config.yaml
model: "image classifier"
dataset: "drawn branching plants"
train_examples: 145000
image_size: 32
crop_scale_min: 0.8
horizontal_flip: false
translate: 0.12
targets: ["habit"]
num_classes: 6
arch: "efficientnet_v2"
norm: "batchnorm"
activation: "relu6"
channel_attention: "eca"
depths: [4, 4, 4]
kernel_size: 5
stem: "single"
expansion: 3
widths: [24, 40, 72]
loss: "cross_entropy"
init: "lecun_normal"
residual_init: "none"
optimizer: "adamw"
lr: 0.0015
beta1: 0.9
beta2: 0.999
eps: 1e-08
grad_clip: 3.0
gradient_centralization: true
adaptive_grad_clip: 0.05
steps: 18700
batch_size: 128
epochs: 16.5
lr_schedule: "cosine"
final_lr_fraction: 0
warmup_steps: 1870
weight_decay: 0.0
Rows from block 3, named by matrix and row number. Each number is 128 + 24 x the weight over the matrix's rms, rounded and kept within 0 to 255. All counts start at 0. Numbers have three digits each.
# convs0: expand 5x5 conv (model.blocks.3.convs.0.weight, 72x24x5x5), inputs 0-2, a 5x5 kernel for each
convs0.0:135124143117114093117121128097088137140133104091125126150155141116094142131135143143131129156167158160131146163145138147132110115088112125143134120087116132081104130097115097097121131134142158145140138145147157126131146114121
convs0.1:122105118090113113133128133132154156136141146149133130128121128111145138130150146112113117156128110130141163113131145125121158139129157144153145131126125142167157177104155157131138131153156124131150140139138134169117135152157
convs0.2:091102139168102108083101147128118088102106158130085129125141158137135140137146149134143129135160134160142131155116109092105104140129114140118113150176117104088125137128127092111122131132068094135104144118094101142164159095109
convs0.3:115076124163149138134152172113157134156156151154113134109140132109134120138139117118088081126116133115156146133139121109131135154118100134127104100103156146138132173130145151142209115109141144185110109128145175138114098151168
convs0.4:118127131124157110091108130162119106077099133152148101103101131120116131090128088094131122123082080086087140127115128116121134121157143133132150150139106124113143120100129127147129111111142133130106067151134141071078117135128
convs0.5:114106119144123128096112119126116097143192173098122130137150109122140125084133143140182129116104102130100118125127092094119132124110102127142147124159101097113119143127126153131130137129176136153133139174094149154139153121088
convs0.6:137133094079129117120130134141159172143111127150095072089121121111117114151125131123135112165163148143152115124130139159094118123116132142133108137139084082156157080146123137130103130137115129144153183115146114174169096095112
convs0.7:130149149124110176142091114140174112095144153148115142165165135131164155183125086090142136094078143156142079111160152118092124125108074111144115105067131108149152127144120134131093152140118123067142105093124135163112115125143
convs0.8:139119142129168138144140119150104128126141156121122144141155087114116132126143139150101078129132155085072140138152122102145132154127130152149151125146122105123144102105097146179109089081150159109107097142175127121095095144142
convs0.9:094109114127102122082088135117117091136139130147116117134129153152143142118126107141125111125121115139152144161129138144139172159142131104143152123128091081097143154107083085123134139113095097127145142115115123158156155114139
convs0.10:134143172186173133109111115141129103122111076116148105130123146154129129124135120130127118141137119114109155156162142155136140153154178099086116105133151122149124138125103123138162063101074053130103100147125095070063152162107
convs0.11:107166134156148158145147119136127141143125123152152145126128140121150112098128133129173129136127179169104135140170127121104142130125113145169152115142142118108117123123087103148142115077128167136150103124166137159101126126121
convs0.12:111120148112129092132149109113099137178133141125106103146154120124136146111162127116102107146116102108123145091110149181122129132116128119085110096133098116118115116119142125089064132130109137147108145134136123137127087085143
convs0.13:151125100137135170113117156134165120127119112148115117100131151156139117144107156146128114097123140119121113147130108133157156130125128150155116111114187136152123138162201142144149145125118162165109109088148129080098126147151
convs0.14:141146083118114109103098086096126116096115127173158118157159165146162163147135142099102118150139116130140114117112151143103079127150127109095146143108086061107112113132135132145145118160079093132108172098106132126185113099107
convs0.15:161150164184154146115164127164118105112146147104121163143122149139139132117087087130100102131146155134143132130146095119130098096085105133115115104143134109114104099096115113111113120121114119148157135113136179148149169173158
convs0.16:141156155148142148114133176154114080112128094143145138101114141133130121109149128133147168099092065093133134109115119109129150163148153115132158147129132125149127135121151177130138139122135118122136108127131104155139155144157
convs0.17:113100122103092096082141109124084112155143149134137145145190143150114134150145146141125095153181160120107138136129143126144122128144125132125147151080145137105131149107110107117148128104095126150116117126134140129133155107149
convs0.18:109113117116127127160132127125152169138170130075111101141124100111109145136118168117137152135144155148125146141158144130111105129143143134104105148108152123151102122128110133104149113125135107125132081139155117118092092143082
convs0.19:144113055107170129127099128128121159143122119133120126138135129138180141103137109133137127133124119100081118104112128110115096103122120141107111089117103109147133119147103102090079168113108123132110108147161166136161123147150
convs0.20:159123108105123111113104097121102129136158157129115112154168105113093115125167179142171133160182174191138117143146145135135132126102102135131127106119117129110072106077121071093143094089106115134097105108131128107109110118130
convs0.21:104107128119107138120129116115145149166150126160113114127137133114113142134159117096104111121127125165127105112101138136079111110116137120126118109119126114114155150129144124095108120160175120143121125177168114154103139153138
convs0.22:132123116103102149124147153115135123114171140150149131154171141122122155145103107100111119127104134104117131110093122115112106122130104139162110174107148132143115117130140165130136137122158129113141076125166108161138105184134
convs0.23:148144140135135108140126126109093116114140129130106096174148147133117166174122146151141132140163147124127120137139151134097094119109119121109119092075123158134117127107117136117140109085119151109117087143152123102090099139137
convs0.24:102109107127128092152126124096113161161147089095109112148143086113099127172157130139122097129138111148120140105103146154159139137152138153122105113102119147156132127150168143109119176168126137138114147127131148128117107101137
convs0.25:160121136166105139114139146113116117132139160092120115144133084101139128120117163181160124129154149105116157138103139155128121118141129139111115123117076076110106106110137121148115162163137126121179174117152154150158146136127
convs0.26:144115108096126119128143142153143122155125135186154138117132168151127137119159178187136124109129129100142111121103117141125125153152145103123164166132076143149118118059099144129115090088130144127138089087139145142100118135136
convs0.27:154126124127120126116119159136117077109174119085092167146115111144123088088112146136168112146160191122114147175124109129133137084138160116118110137153135086120121124120088153118096105127133108104154147110129146185167149171170
convs0.28:121108096103109087167135110097112148115097122126134087113137137109094103126077122135103105112133132139120122165149158129168169149130129163170152093108139142139141148136098107121160112114102125124129136126122139092147156114143
convs0.29:111113093092143106104115115154149165130156153115119152137156100115159147141164139170176146116137139154122122118109121094142140134096096130122118128096161147109119113124128104114127078105116128156114120115111137138130143116170
convs0.30:154149106078146150147126099115170144142088132148148127090103143098125127113145137146132103150118145120110139115127101113135120110121126125115108125148123118104117134130133119112151107128138137157115124129137137075119165137128
convs0.31:098113112147141117105111139166119120122102136084078110095129098125107086121095119148130145131147122095118108152125140125136143120137129132117114130150131075093115132148123114098129137186134132098090189143119122098087133089121
convs0.32:141131151141144149164125159158158113128149142160127128170135149158175149145131121136148178128092130137146127109157144083123185140108095139161120127164110133076090083117097096128126117133126122130147142120117128139108079094135
convs0.33:135132158216157120126092144136143134079100115155166113129106170162148112083105119102114119127140127109133154138129117120118127119136140113107113131121141142138116105146141158142135118128106148144112107115111108082100161131109
convs0.34:133163146131091141132112098114119135137173136132142159159115138154174143105124119128121127152173169154097157145133117167124097136116129115078103096132095084109127169076054089113147107104116105117147107107163146188143133143138
convs0.35:089133116138108127098129129136164082091115122133116117139125122136149188154149138125116149142150113129130121123129129141106147164151148086113138101105096082139134135115100137132126139144098114131121135111090129100133143100143
convs0.36:154136114129116141143157146162130127125145121123122132139107158154154154162122153093130132148158153140154131125141131144117132138109133136108131116118064118115129115100115123118139118106124131175117093107110155118108130135165
convs0.37:107136162145123125132134103134124121109139138136119107128127138115130124120139108098080035156118107110089119141118103104107129140098075120118147111111163173169172145149150170192181104135167169153119119151093117121119111107112
convs0.38:153154124121135143157145119101179126098134156139114139153160152118156164130136143088118131123085089165151121067176171131099130156142130075128135133092105157124118118117129073128150120132077135124108127079123108113139134165171
convs0.39:108101106089143098104069102137094091072086134114164173100083224198140124129143137129144100110161136124100161153123079092157141162134134114122119113149132115112115133133082140148136159122104146145141114098116134098108158117108
convs0.40:123101090131159124145142148152159102051060111108147146147136106125131110108127125099088145134100134124134130147150153125155131112156151169154154145168137135132091096173132125119118098104110134124099105101081097097126137131093
convs0.41:140145164119144162124116094130111126119062085126122146125075133136168135096161151099098113147135108119116125127129163175099125098150165146147137145105109143170159134117162111102141132142123093121110109141109141066084155148124
convs0.42:136107090123158156122150122149141086133119151123115132101116129138135135104106098113133155153140176162147150150156143139101106124160130126126126127137123127124141153112141116110121110155119126155145086116141133134096123104140
convs0.43:166149178150114157134100114104132101080104107110085071133131116112130146171114146144154144161144117121107121137108137128139158140106122180159147109112085126129098154152115133144160123089110131164134078104129130088104119125114
convs0.44:144123131149152118096110124116151120143148147144130136155148142149140108100124159134109124143143107106128126131150127145137149150141126130123122130135155121112130155145108106106131107095086096115099106124129133109130147144153
convs0.45:144135172145142132161142080107131118107072099113105190142128134179184138116143147126127127162113102123142130118157126126105171148099108115114116106122124147143145099147166132158148116110120132094116101114087087148126128103128
convs0.46:112128133134090126146167167103138136122150146139114120128132131123118134130102094117087126097097108129120117129139116117123116148145092149139160135140102103128142127096110098077098152133146154135150116121138134147148137131133
convs0.47:108106147124105145086099138141139119122125116130116137129130102108137133123144131113139184132126119104146151143126149141111098094106120116118087111140110123137144135123101094096075133114136127120146112134158135134112112145189
convs0.48:109127129133115096135160147112109146145146138100099103134141108095104128137132162170140128131124120141107121122113124119151151127130128116121119108079137149120098097122125140113147111114151164106155135147162140133099084122156
convs0.49:129088098176168141142097096156171163125085099172164168094090170114095106115097119100102136131121139142098131136183147138087101126120140125120095080116096080100123128110102125157142112113100139102123114142143157096102135126111
convs0.50:138109109140129143155177168130130094067072092094138164171118150162144105074151129096101111117132122131126133179165128125154102128125134127098148141198128156139103105128116139124122102090140158150116122057090077144129145161138
convs0.51:144110076115132136094117150143146120116134151122133116105128128119132113121105104132136111097135156123092105132142131102118147152151116121149119106110146133130127145155128095116149142129116133117148123131100099104095121117131
convs0.52:104137146119133109119127114119117135171148163141158208163130135177163133126153137123141103150130126141100082093094098108099095123121127159116119143147078127143137138085141146165157107153158145139144140132124124180163170135100
convs0.53:149133105122092150100086114096121136124121066106148147118112127146133130094101126144160122147165186144155134152149154147165133121148158128091107129144156151157113128096148146112150127138132126169123121131145152158155153154146
convs0.54:160139148120110128118153119117117112140151141088120146141133092112141152100143157194147106152152109100109141122090115120155136120136133121131119141129114122131134144103135155155144109154152131137131146129112148099121133130138
convs0.55:150144149140138146111148140177130082115126124143103150140116152168158145157136111114136167150118103135159156131127092113110109130110099098113129133137136118118114104141136103132117159148098142159143140108115112128137103090066
convs0.56:135135151131143133126136131132106116121135149092109123126135079103169134123122132170156126120149171114081152164143103117143147108128122142147102125150130127134136134112111139134109090110159142130096153141114137090144163122135
convs0.57:141130117126106123120137122134117133153127126163168143131141125142149145128151123134139126141123134095123120126130133122144136125165130129127115137117102131138134140112119114149133098105103131116120118127105135131133126118159
convs0.58:104118147156111092159179159141090117161137121131152146137136131128102099134133119125111112154128130136127158124109132116130129131165172124142144105117156160156142141141097124161148174128122151156150137062136176117140091121173
convs0.59:125111088124125150102061091118158125095101121157119108125162190151158163168143124103110103141133131176182136125147159178135151144124082108109128125116129129146131131151135126143112120156124130107154140124143134122117130162156
convs0.60:116105132122132122090120134116136133136146109143156147097094152157107102107120103126119134109115117133137164166123123122142107114089129118110115120100130145112101141139114091095138137114129107101134126156154141149121182146150
convs0.61:139129121121099157125108092112190141155122109179175146132139153149122152163179180125094088144134123106114125139142138130114138139134165110128138123141096098157132151094088124171148121131102154135139132139105126145130137138116
convs0.62:104165168158115104122143089095116126118120114149121122142155162162173121140122092128129135118110097166138122122140140125107126130130140149134128152152101104128158141104091121134138149103091144105133152056107128125172066126154
convs0.63:121101123127131136116137115141150117138100099121129157128124106123123148131112137115098106104146124122099101145148118119079094138107109145113130114093107107078130115114135122123114102148148126119079126129110118115076171121093
convs0.64:133152134142136125126148140124045101143112100063118130122127107115140142120147110112051080163139131125121131123113131146133125104118127139101102127119124107118135110137109145129119099114144109111101093097111121084088071065059
convs0.65:145140139094092143101093107126099089158156161104137111138116105121102093067127114148158138135149133139135103147121128149145130107126163116110132152172119116121126118118142149108101154173126092104142131125145141126123111110106
convs0.66:206170120145164169133080124126120117062125118104130121152146146141134138150177156136083090167119152111129106127133119127086098132125104133151123124109144125130124121150124153153128142138098147148094128087080115100146131110135
convs0.67:119093124118141129147144153176101151128136152091144132135131114122137171111149132132132137123099122124098151157138126113154157121118154143147121144157145155129104106143130123140147143108141165169122083122152164113109132158135
convs0.68:124144186166109081093132180122117072181160112128116129144119117123136111130137157148144140164135104107127150149116122153133152123106135121155143145137139137121110142146099133143136195103087127106138118069131109118113124143128
convs0.69:132150113140150130125082061121155094068105116122113122158087106144169149109084119112105109169147111102109147119103127086126124138118076144114155104098122153146146155153135161124172121144104129134148134119143137129135163160135
convs0.70:143132122105129147103110112118145127123103108155114107077094134093123118123103099133148122117184151121105178175146103119177138117112139153158155116134114104131130130149165126111131158151135147177136124105159153126135135127137
convs0.71:187161105094106165130114101127142119120115150133101138095148114144125129148128121121117115174157106123131124079145159145094087149172158107131121111131069086139116119132121136105142157130122128161111104099123116136115093110094